Weights of a small image embedding model.
Model: 20.3M parameters, 32-pixel images, norm layernorm_no_bias, activation squared_relu, moe expert_choice, patch size [2, 2].
Training: muon at rate 0.016, 6700 steps, batches of 128.
Rows from block 8, named by matrix and row number. Each number is 128 + 24 x the weight over its row's rms, rounded and kept within 0 to 255. All counts start at 0. Numbers have three digits each. After the name is the row's rms in percent of the matrix's.
# k: window attention key (model.blocks.8.attn.k.weight, 192x384), inputs 192-383
k.87 108:151110135133106141159109174142103082151109156146111158112086108130153127150112093112121104135097115116138143125161150120102106128116108115106134082122130132121151120139084154125089143104132091159122184133166122143097101177146127167140125121136124122079147144166124091145151138107132139149072161054145167143094118109122134125131121109082147145130119097142168098159105122181145122124105132158095114109109141098128210151120148128111084125087127127169151112131120165147123125141160138104111127182155141131092121082122130164140149155194111137121151082128162112138117153136100131106
k.88 121:120147121141124097104129102169174127129140135126113090134127119111130107119158122110098128118141104134139104091081083121176136113132105109131135098137118173110114113138137132140127100191105115079116119118123126138138066157122128110169141125130155191141128129139095122092152104111151136124170146141133128116146122145172130112145150120157147120158151128126100127140143139127143141023155127087089139169134107134177097165112091151097137078107170143100096117111155105114136132115114096135137119119110098147153156165105112086180120183130110056138124174146176120119112079113160138188
k.89 099:097153116100120128097128114133114137144135135118111118161123129113142149111124154135126133086109136106117127100141164141132099121079083137102170101131106114156129164141147182063115171151158138147097144147065130133102158089112072133132143124135151149113157170116117103162123171131129159126086122158151086104102183114148108122140135166129082126060160109157119167154105135148134158140151129105126128121133098190110144124101127123144116114106132146156183109111098127199120118163111120145106165141169133079129089134109103159160131116158157155138118130100111168107143104112115126135
k.90 097:135094154101144116139109122123150123139138097119101149160113133124061132124077145139161127129129136103127137130141102148108129137149132107149110163146117144090091144149149184132144135116115131164160120154157122130115108123085116108133153133145109200152143125141146118128121116141136087097159112126144106100108098133154114091125140122130090099113169093105129138147123069147152096166127092126086129125195112150125135136115092105096121122135135124154131133092109176147155166113104138147092145087126137120149119104129104132155115141134112110109144115132120115113129135132122087128
k.91 092:111116150162141142123120089102101085133132153128174115115109149099124094155179174125147137111141121140125087171107120129151162144089152119167113130142160183097182136162129146156149137145119076075104113117117104074129118138110162176101141146139147088134125171111114138133120128087159142145126177154154124102147156104128123131135170127142143100106143163139116084142167080105142081102127140120146131132107141079152083149170132131124161125124117097077139092105204102149107138142090108086114093144096134180144151157103124103113093164113162108155121113102121130120100096123143117137
k.92 104:120137124114149135157167126131109123101118139142142149124125138179152130145126074176120115107114142151140170119155128123156133129139134141119178107137144044138116196153133145112153169081156109157123164156129131175122094166109134150144132143089157084117126125158128138145145127119176126133125128115147119108135127080132138111139092153106126178119116138166142098130130113105107145126163136146145183152148079111133139117112134102102117119106144119139101172141122128081072129110121138116145153139172126132130128102131134136129145130165125157131150136102166142149123131114104122108
k.93 111:141122165175100103075129122147093125135107119111149094169156131113124100103166201109143111136113121121119108163105117135131124136123151126123127183138117152117145131100122110133137121176110131144141114175177145104145120134182157156112127118146116164098128150080104146102057134107092176116132120120125134124132130166136119155105105142117157106135117145101111132132132176162159150063082113113142086106122125132161115116137152125147129110171128153121138098096130121163159154155120111116140115127084141104118133118160115122126114122130148113101082136094080136117100094110161145131
k.94 097:137124127132084135167141140140134121125155101120122112146113088140111110146096099153115117159139103155143204108117122138177147126136133138119170128158126088126061158154124127115106135093148169108113150172146145110139165114124123137152128120114079143153150099130147117099171110150113127148115093110118133108118108141124142112143152173092110138148117099128130147111095109114119138178146134117103110176147151132160152125094112149123102114153154168152108163118111114118143086113122117121136114188139139122145169087149152166121109102130099125088144133147131136118142129164120145112
k.95 091:109139118105130105123120126055149094139146138160146143075156109080092096170138137133136143102134152103126143150146163110142124134137146128112136144132122110134130154192108147136112158076151128105090160141121136120103157170130103135110109137131131019168134168150171130154159116131176119111080127164156159135095151062118090126116093158119097141094138133171131112133085113135126140141146132121153161137122146104096127149105118120113136101087149085132116115163151144104105120107141141134135141157112160113115114154135112143154153137180139133180147125129149100134067154140127153109
k.96 113:189118143107133107160124147124131147085128101090106097107134117111114150102150132124084156133118178181153181138097108136111147137146122103155148125138135055137135111121155140160106134055123128149123147157140148155151161142122134098099156133108117079135130110132129127133153138123117118113132119100106120142137046094147120124140151142105104166129088071138172077104119091116133211130140128155089118157112136127119141140112137137171128162108150124113143090144117160098134143145142149139194142146133121129148157132143139134145113109135136138119170169121143112123114111088126107134
k.97 108:172164119098110088157124104129098130106152122145126094084133110137132152145100150136109116159107124157179127140152125120111138140135108138143138154124159089105142170115140164110146183088134146175112180139157086124115128131160095132120142120105165062130119129126150167163084164169124173107099147117126154100144134137133138107132111123146157179141112124134147137175108148117140111130152082164135155140112072099089146079100135104158101138108161119135104105127167127129097141151148145122164200125163138138114122098142143119126133113170153174102135110149118145150128112137081137144
k.98 097:119149142107112151162123168110148140168094133154142095129152131109130099134150144176097137106119091113181155144129149115151095102118126118126125166139167137151157131146102103119133117183130116139159149098125121099108106122144135121092122126124143116152135119146164119127094116090126100105168113132118159178141145133139112158115161146089108146156103108142158117138181130078147152151135143104111131122110116160114128187117107180120159127170162136177135135175152123108136114158113097114122147176149099131152108144125063106093066145121144156120124134151143114099109075138084131125
k.99 098:143126146144134151149137140092154107162137146144136080143112154096111112144102124118117130128153105098105129150123118109107119135122114158142128145123173155172137122132137144133130074187128108165161094147115115100104111126149149118120157125143103152116109155159173139133150120143073116124120071112137125172113127149150102145122146095166124148153166130108138086129119096149120104108107163142110101128166150119104126157144120121094105091173121146113089160127125122124134115087110100115103105162124132135136140171123106134142119116127130107104138173151131082128099178142149073134
k.100 075:123135141090108117131146131088106147122151123122140149139117098124129129132121134082136152157170101154102121101138083115099137177117130085092152079149140119166105133108143111184122140084098124128109111154125139133123157114126089107110170103078133090129140103067122122134119144141127092159155130165135109134099137131146127122129137136119107199101152141129091153127125129144113140152137092156139151130127126122145160093172147112125127138144135094077164096094080131162134126161173142092131151090134138109141107155171160132109182111102115095122142107152127116156099081108122131126
k.101 112:115094151115111161189154111139152129110141124150130101136113144107095174102144159117152119104115147173128163127149126160100158118129136042129151089114187113105106088129146170145138143120135158138104159160151112166189118123113076076111125149085180106137122089136166149142132106134156115119129120122145120138125088128162146094135129113130136180105098117128155130135114118105109143122142097157100135162129108095100168161129082103115106164113159112159117117132108147139164139157126126141169187172134148120133120138144130110119098152117113156138154164171160173126139119113116144095